Rows from block 8, named by matrix and row number. Each number is 128 + 24 x the weight over its row's rms, rounded and kept within 0 to 255. All counts start at 0. After the name is the row's rms in percent of the matrix's.
# convs0: reduce pointwise conv (model.decb.0.0.convs.0.weight, 96x384x1x1, standardized in use), inputs 110-164
convs0.31 074 [131  98 142 119 137 168 147 124 131 141 134 108 115 159 136 124 111 128 148 137 142 121 142 134 113 133 146 168 132 156 137 132 149 110 153 146 127 140 143 107 121 112 114 169 173 125 143 155 128 102 143 132 111 155 164]
convs0.32 094 [116 114 135 117 144 134 131 136 144 132 150 112 125 120 138 124 101 133 134 134 135 117 129 134 127 137 133 114 117 127 125 138 121 132 124 127 108 154 123 142 114 158 122 153 112 135 141 135 147 139 109 130 123 149 123]
convs0.33 101 [153 155 118 151 149 168 175 137 160 129 154 117 136 148 154 128 141 157 142  26 140 156 117 142 155 130 161 114  91 139 126 150 140 115 166 138 121 123 134 167 147 132 145 143 139 119 159 145 145 138 145 141 144 138 138]
convs0.34 084 [144 160 132 138 146 131  96  91 146 135 135 127 152 132 159 144 138 134 139 121 132 153 131 129 158 181 120 136 126 145 113 122  87 148 132 133 131 151 140 107 123 123 125 142 125 115 148 147 155 104 181 155 141 160 153]
convs0.35 095 [155 138 134 139 115 133 132 133 135 142 122 131 121 142 154 117 155 110 144  38 134 128 163 116 119 116 118 110 146 127 130 138 107 143 131 148 103 144 139 185 119 137 150 153 123 164 150 155 142  94 131 125 166 132 126]
convs0.36 102 [130 137 142 175 130 142 147 168 140 142 159 140 123 157 109 132 149 108 145 117 136 109 132 133 161 142 149 153 117 132 143 124 153 137 123 164 119 121 156  96 121 120 148 134 143  80 143 140 137  78 165 149  90 147 149]
convs0.37 096 [151 161 141 161 149 142 150 125 155 148 118 123 135 150  94 125 131 145 144 115 150 136 125  99 149 103 135 132 102 142 154 121 147 163 149 119 135 153 118 138 151 106 106 122 140 105  92 138 111 141 143 137 125 147 113]
convs0.38 099 [145 133 116 111 157 169 172 124 162 154 151 139 139 169 140 124 108 110 175 132  86 130 124 128 124 142 116 122 156 120 124 108 145 129 113 137 134 135  96 157 109 127 118 155 122 123 119 117 127  48 121 142 135 173 103]
convs0.39 108 [163 134 104 150 155 147 144 131 146 131 138  94 104 149 131 126 106 101 136 135  97 130 136  95 147 118 107 103 121 132 121 103 160 116 116 142 147 113 130 133 117 138  98 143  99 102 127 125 130 109 128 153 124 171 136]
convs0.40 102 [162 154 138 141 161 127 146 118 137 177 138 125 131 118 134 110 122 158 153 143 134 172 128 131 144 152 150 114 151 153 120 119 137 118 164 138  92 123 134  89 128 131 150  90 122 144 140 149 146 101 129 153 111 139 138]
convs0.41 102 [132 119  91 149 145 136 157 105 156 136 113 112 122 143 114 155 139 117 146 135 115 125 116 106 123 122 133 117 102 147  92 105 131 126 164 148 117 151 163 115 162 158 137 161 128 126 144 167 144 148 123 161 108 141 158]
convs0.42 099 [165 162 152 137 120 144 158 136 134 151 145 102  90 163 133 132 121 123 130 127 134 160 143 124 125  96 176 163 160 167 122 120  92 107 144 137 148 113 134  75 155 129 112 117  90 121 113 107 129 151 120 142 109 144 128]
convs0.43 097 [117 109 136 124 144 109 138 135 131 124 114 122 141 124 134 116 105 138 141 123 125 131 122 120 151 147 135 120 127 145  95 104 122 127 109 138 113 119 179 117 153 158 145 135 127 131 143 151 160 132 138 137 125 142 157]
convs0.44 109 [133 146 160 168 133 160 145 136 152 121 135 110 130 150 142 132 150 112 138 133 112 102 157 130 153 156 149 146 116 156 146 170 153 146 125 137 121 153 121 178 131 131 168 118 137  64 112  89 154 100 121 139 136 136 117]
convs0.45 081 [124 167 158 160 154 158 137 131 158 139 127 117 125 130 121 141  93 174 153 129 120 145 111 135 166 127 168 153 124 161 137 167 139 155 156 122 152 121 126 114 109  82 130 130 167 125 146 111 142 116 166 167 115 148 104]
convs0.46 097 [146 132 152 146 140 109 126 137 159 143 130 139 132  96 174 120 151 188 139 123 127 122 135 120 167 143 173 143 137 146 129 161 133 118 131 121 148 120 105 123 108 128 160  97 106 128 159 113 117 140 107 133 142 136 109]
convs0.47 101 [125 138 135 156 128 133 142 152 140 132 135 125 135 158 134 140 101 122 113  79 118 111 166 142 129 137 142 151 148 162 144 128  79 112 114 111 131 125 136 155 134 144 135 130 121 166 134 112 117  71 137 127 167 139 138]
convs0.48 094 [144 131 105 149 146 131 127 115 109 123 134 119 134 120 143 147 136 128 119 131 130 130 122 113 143 151 108 121 131 114 115 137 132 112 140  99 111 122 149  98 111 125 166 131  98 123 151 124  97 142 116 150 112 124 131]
convs0.49 098 [130 139 142 182 142 133 159 116 152 137 155 125  85 142 137 137 115 139 168 124 146 161 130 141 138 129 146 123 149 151 122 150 100 146 153 166 143 112 147  95 192 109 154 146 110 104 127 171 140 157 139 158 124 156 162]
convs0.50 103 [151 181 159 187 149 136 145 141 156 163 132 170 154 123 135 105 101 136 126 120 167 153 148 151 144 124 167 156 133 127 188 152 155 134 133 131 119 128  99 115 104 108 125 113 187 109 134 109 127  72 109 135 163 119 116]
convs0.51 108 [110 134 129 148 110 112 128 135 133 141 123 101 125 149 150 150 125 150 120 139 115 142 117 130 104 142 114 159 133 132 146 108 131 135 115 103 120 136 148 108 143 148 158 118 127 115 144 125 112 112 146 130 139 130 163]
convs0.52 096 [171 168 121 154 149 149 136 146 152 148 143 147  71 166 168 126 146 138 134  88 135 151 179 140 158 126 166 128 105 154 171 131 119 144 137 153 106 115 134 114 141  97 142 135 117 179 140 131 148 120 148 157 155 141 152]
convs0.53 105 [139 182 142 152 119 137 122 115 155 149 147 112 102 141 128 154 109 149 148 140  96 122 126 126 141 159 141 126 118 151 138 159 161  99 114 126 130 118 161 123 163 107 140 135 112 143 120 137 148 101  89 107 120 104 146]
convs0.54 103 [121 120 117 146 170 122 112 145 147 137 175  99 131 135 144 147 119 111 113 128 112 116 141 153 137 145 133 148 129 127 130 121  82 146 147 132  74 150 178 145 114 119 122 138 110 115  93 106 114  95 192 134 127 149 168]
convs0.55 111 [122 118 106 123 130 131 177 124 139 151 119 140 154 122 145  97 117 147 127 144 141 130 113  97 140 192 127 147 145 134 141 177 169  96 108 113 168 118 140 121 124 152 156 121 130 122 113 131 145 139  92 124  84 168 165]
convs0.56 105 [140 161 136 139 145 141 151 138 174 149 150 133 133 137  88 119 142 163 128   0 138 145 138 141 145 141 163 110 124 132 174 158  97 146 121 125 133  89 135 122 142 101 155 117 123 165 125 117 131  95 144 126 131 162 139]
convs0.57 109 [145 139 166 142 149 111 137 156 127 127 129 150 152  73 164 120 124 127 134 147 118 143 146 131 161 140 146 123  97 112 116 188 133 133 105 140 127 118 138 115  72  91 157 101 117 148 129 125 152 122 133 132 146 119  96]
convs0.58 102 [169 160 127 137 147 118 138 144 128 134 137 132 145 100 120 148 107 136 122 111 126 163 153 121  93 150 116 124 118 124 152 125  85 155 148  97 147 135 122 144 151 153 121 119 135 147 128 128 122 109 123 121 120 126 117]
convs0.59 095 [105 125 176 132 138 115 137 126 141 125 137 135 109  96 109 128 111 151 134 126 119 146 121 149 130 164 138 198 135 182  97  87 128 126 137 101 150  93 104  99 122 119 100  98 146 126 119  99  91 134 131 130 105 153 116]
convs0.60 097 [135 142 162 168 144 149 147 121 111 109 162 121  77 131 168 130 123 149 160 122 139 153 146 154 152 139 146 140 127 122 139 131 123 170 103 134 100 140 116 125 119 131 103 140  94 136  76 131 116 114 126 128 154 116 113]
convs0.61 105 [168 163 105 162 140 122  98  97 124 133 158  96 105 123  91 143 105 175 107 145 135 158 130 138 132 151 161 141 121 147 112 151 153 138 146 115 130 113 114 110 119 111 175 120 161 108 150 129  91 115 161 165 119 133 145]
convs0.62 094 [140 100 137 148 148 169 149 127 136 116 127 110 133 143 149 146 136 116 140 131 124 135 118  77 147 111 138 140 124 143 149 126 107 124 137 155  90 159 169 126 146 158  84 168 109 128 141 154 145 107 131 138 123 136 165]
convs0.63 099 [143 165 147 132 133 126 134 109 127 124 127 156 131 136 129 110 137 136 145  87 169 136 126 145 149 129 124 129 145 132 176 150 137 145 127 152 106 140 113  90 143  98 101 137 127 131 120 134 132 117 104 148 119 133 121]
convs0.64 108 [157 177 139 164 144 155 154 143 156 159 160 119 102 147 125 124 125 139 151 121 146 129 147 121 137 120 138 148 122 136 138 131 149 101 135  90 133  84 119 135 148 141  79 131 141 122 116 123 103  29 119 129 128 120 147]
convs0.65 107 [136 143 142 134 135 127 158 136 134 108 124 135 118 139 122 121 132 140 123  84 136 168 187 130 147 182 147 135 151 102 122 134 113 142 168 149 132 153 143  76 143 123 148 131 128 148 136 143 148 129 126 123 134 133 142]
convs0.66 107 [131 130 119 138 104 119 138 110 151 116 111 105  72 130  95 150 107 144  92 119 149 132 134 157 123 141 150 117 115 109 133 169 164 110 130  93  63  99 111 149 102  93 174 143 110 117 157 101 146 133 136 121 134 140  93]
convs0.67 100 [138 129 128 120 147 131 130  57 135 144 134 144 133 131 111  96 138 154 127  61 137 125 158 142 146 136 139  99 109 104 157 110 126 145 148 121 105 144 120 151 117 106 105 131 137 180 126 133 109  90 149 111 217 120 141]
convs0.68 113 [147 121 123 131 131 161 143 103 136 151 119 100 121 165 103 109 124 106 165 133 154 138 146 112  92 129 110 131 127 140  85 135 146 114 108 152 154 121 142  88 135 115 123 152 141 116  94 149 160  95 108 112  99 143 140]
convs0.69 103 [153 143 133 169 145 107 136 128 139 124 134 114 123 165 143 115 131 157 114 139 138 154 140 171 142 155 160 131 118 135 137 154 145 126 159 136  74 134 159 143 131  99 145 120 126 102 137 140 127 162 152 132 136 140 145]
convs0.70 106 [144 147 111 138 137 105 113 119 107 145 131 127 106  99 121  84 115 152 139 123 121 141 137 140 140 123 169 110 132 144 149 174  86 115  70 106 134 108 159 138 115 126 143 109 101 114 118 139 128  96  99 162 135 162 162]
convs0.71 099 [154 154 115 155 123 153 128 103 134 127 158 119 123 125 110 159 126 137 153 127 135 143 102 161 162 130 174 104 124 127 128 148 125 149 158 145 118 171  97 113 145 109 150 140  86 115 132 131 152 116 154 126 126 126 119]
convs0.72 105 [152 165 159 138 162 116 108  97 133 172 149 116  98 113 123 139 139 176 160 114 132 130 115 121 135 108 146 149 132 144 117 119 141 146 119  84 166 132 135 132 139  56 156 135 128 140 121 153 130 157 143 119 128 132 172]
convs0.73 101 [118 122 153 151 156 135  96 122 120 166 140 129 128 122 127 143 116 173 170 126 116 158 137 157 171 125 172 104 113 118 120 139 132 167 124 121 132 127 116 152 144 136 160 154 134 107  98 131 155 113 151 158 145 115 115]
convs0.74 109 [122  92 144  99 144 170 143 118 144 132 166 118 135 137 112 149  88 137 173 142 110  93 138 107 128 145 120 128 110 163 136 125 171 135 111 121 155 160 138 113 119 125 100 163  96 114 130 141 160 124 167 156 124 144 133]
convs0.75 095 [126 159 135 164 135 125 128  88 107 147 126 126 121 104 131 123 106 128 173 126 114 146 123 177 131 130 129 123 141 145 119 113 122 156 162 160 119 144 150 146 193 100 136 149 121 130 154 153 150 163 127 176 135 171 150]
convs0.76 110 [132 135 127 144 106 175 125 131 116 136 166 105  90 168 100 134 126 164 140 132 139 155 132 128 150 117 176 122 123 159 157 153 166 128 118 135 168 159 149 148 144 120 155 129 110 112 115 147 136  85 131 121 141 113 139]
convs0.77 105 [139 147 115 128 136 131 145 121 141 130 147 116 143 148 121 152 145 160 121 134 123 128 111 123 140 157 132 115 140 117 131 144 110 151 141 103 116 126 131 139 134 105 142 143  94 109 152 140 127  54 120 126 130 131 113]
convs0.78 104 [116 153 136 135 131 116 127 126 123 125 122 122 117 115 149 120 154 131 129  69 120 108 157 134 131 112 154 162 139 155 153 133 152 118 130  79 176 124 117 183 126 133 123 126 123 116 104 127 126 133 120 137 154 156 112]
convs0.79 108 [161 151 160 138 130  99 172 140 137 132 136 114 147 120 178 129  96 117 143 157 152 137 173 114 132 173 107 144 112 144 120 125 136 154 160 103 104 100 169 150  99 140 153 138  94 127 132 133  95 128 128 152 161 106 133]
convs0.80 104 [151 154 167 154 160 157 114 124 129 154 149 147 123 133 116 124 131 134 150 132 151 145 140 119 146 123 178 147 125 161 157 142 123 150 127 114 176 148 153 122 140  94 145 131 145 128 125 155 134 115  74 137 159 127 116]
convs0.81 104 [128 139 140 132 154 159 127 150 155 140 144 164 125 161 143 123 131 141 155 129 124 154 156 159 147 155 174 137 130 162 207 156 160 139 133 117 120 150 137 140 152 126 154 153 143 146 131 119 115  73 121 130 176 123  95]
convs0.82 089 [151 143 150 144 156 137 168 137 153 129 115 112 125 128 130 135  93 152 110 140 114 127 135 152 163 149 129 125 128 156 116 115 121 151 149 128 110 121 140 116 141 155 116 139  94 122 129 122 135 137 139 118 133 136 156]
convs0.83 097 [127 148 146 130 153 149 153 105 163 154 182 110  89 145 140 119 128 147 166 123 128 167 148 180 132 179 157 139 121 156 114 169 142 136 116 124 155 113 122 124 115 115 141 129  89 120 142 104 110 143 118 127 129 148 126]
convs0.84 098 [117 144 136 171 178 162 130 106 155 149 127 101 112 147 128 149 115 106 173 127 107 133 122 148 151 142 130 137 103 174 112 135 107 147 114 153 125 125 129 127 116 128 137 144 111 116 157 114 170 123 103 129 113 142 136]
convs0.85 085 [137 126 127 145 132 133 152  97 135 149 143 118 117 136 115 140 131 136 144 120 111 128 129 135 144 136 123 116 136 134 129 136 134 129 148 146 159 144 120 131 135 104 133 130 121 134 138 142 145 132 124 137 132 126 141]
convs0.86 093 [141 135 138 117 174 128 153 141 149 170 132 129 125 150 152 118 131 148 113 124 143 153 144 149 145 128 151 142 155 151 129 105 138 146 142 135  96 116 182 122 160 136  99 121 128 132 132 125 112 132 172 142 132 164 178]
convs0.87 098 [141 136 139 148 133 138 168  90 162  93 102 106 113 106 120 125 114 138 110 132 124 138 113 150 154 158 138 142 117 115 129 159  96 145 173 109 130 149 147 132 112  70 161 136 148 110 133 129 153 141  84 103 126 153 118]
convs0.88 072 [117 107 111 147 130 138 135 138 126 122 137 125 125 159 102 109 118 167 155 120 133 140 118 162 132 166 180 123 130 134 131 175 113 123 128 144 133 110 114 125 108 133 152 137  85 134 144 128 135 104 126 149 130 136 123]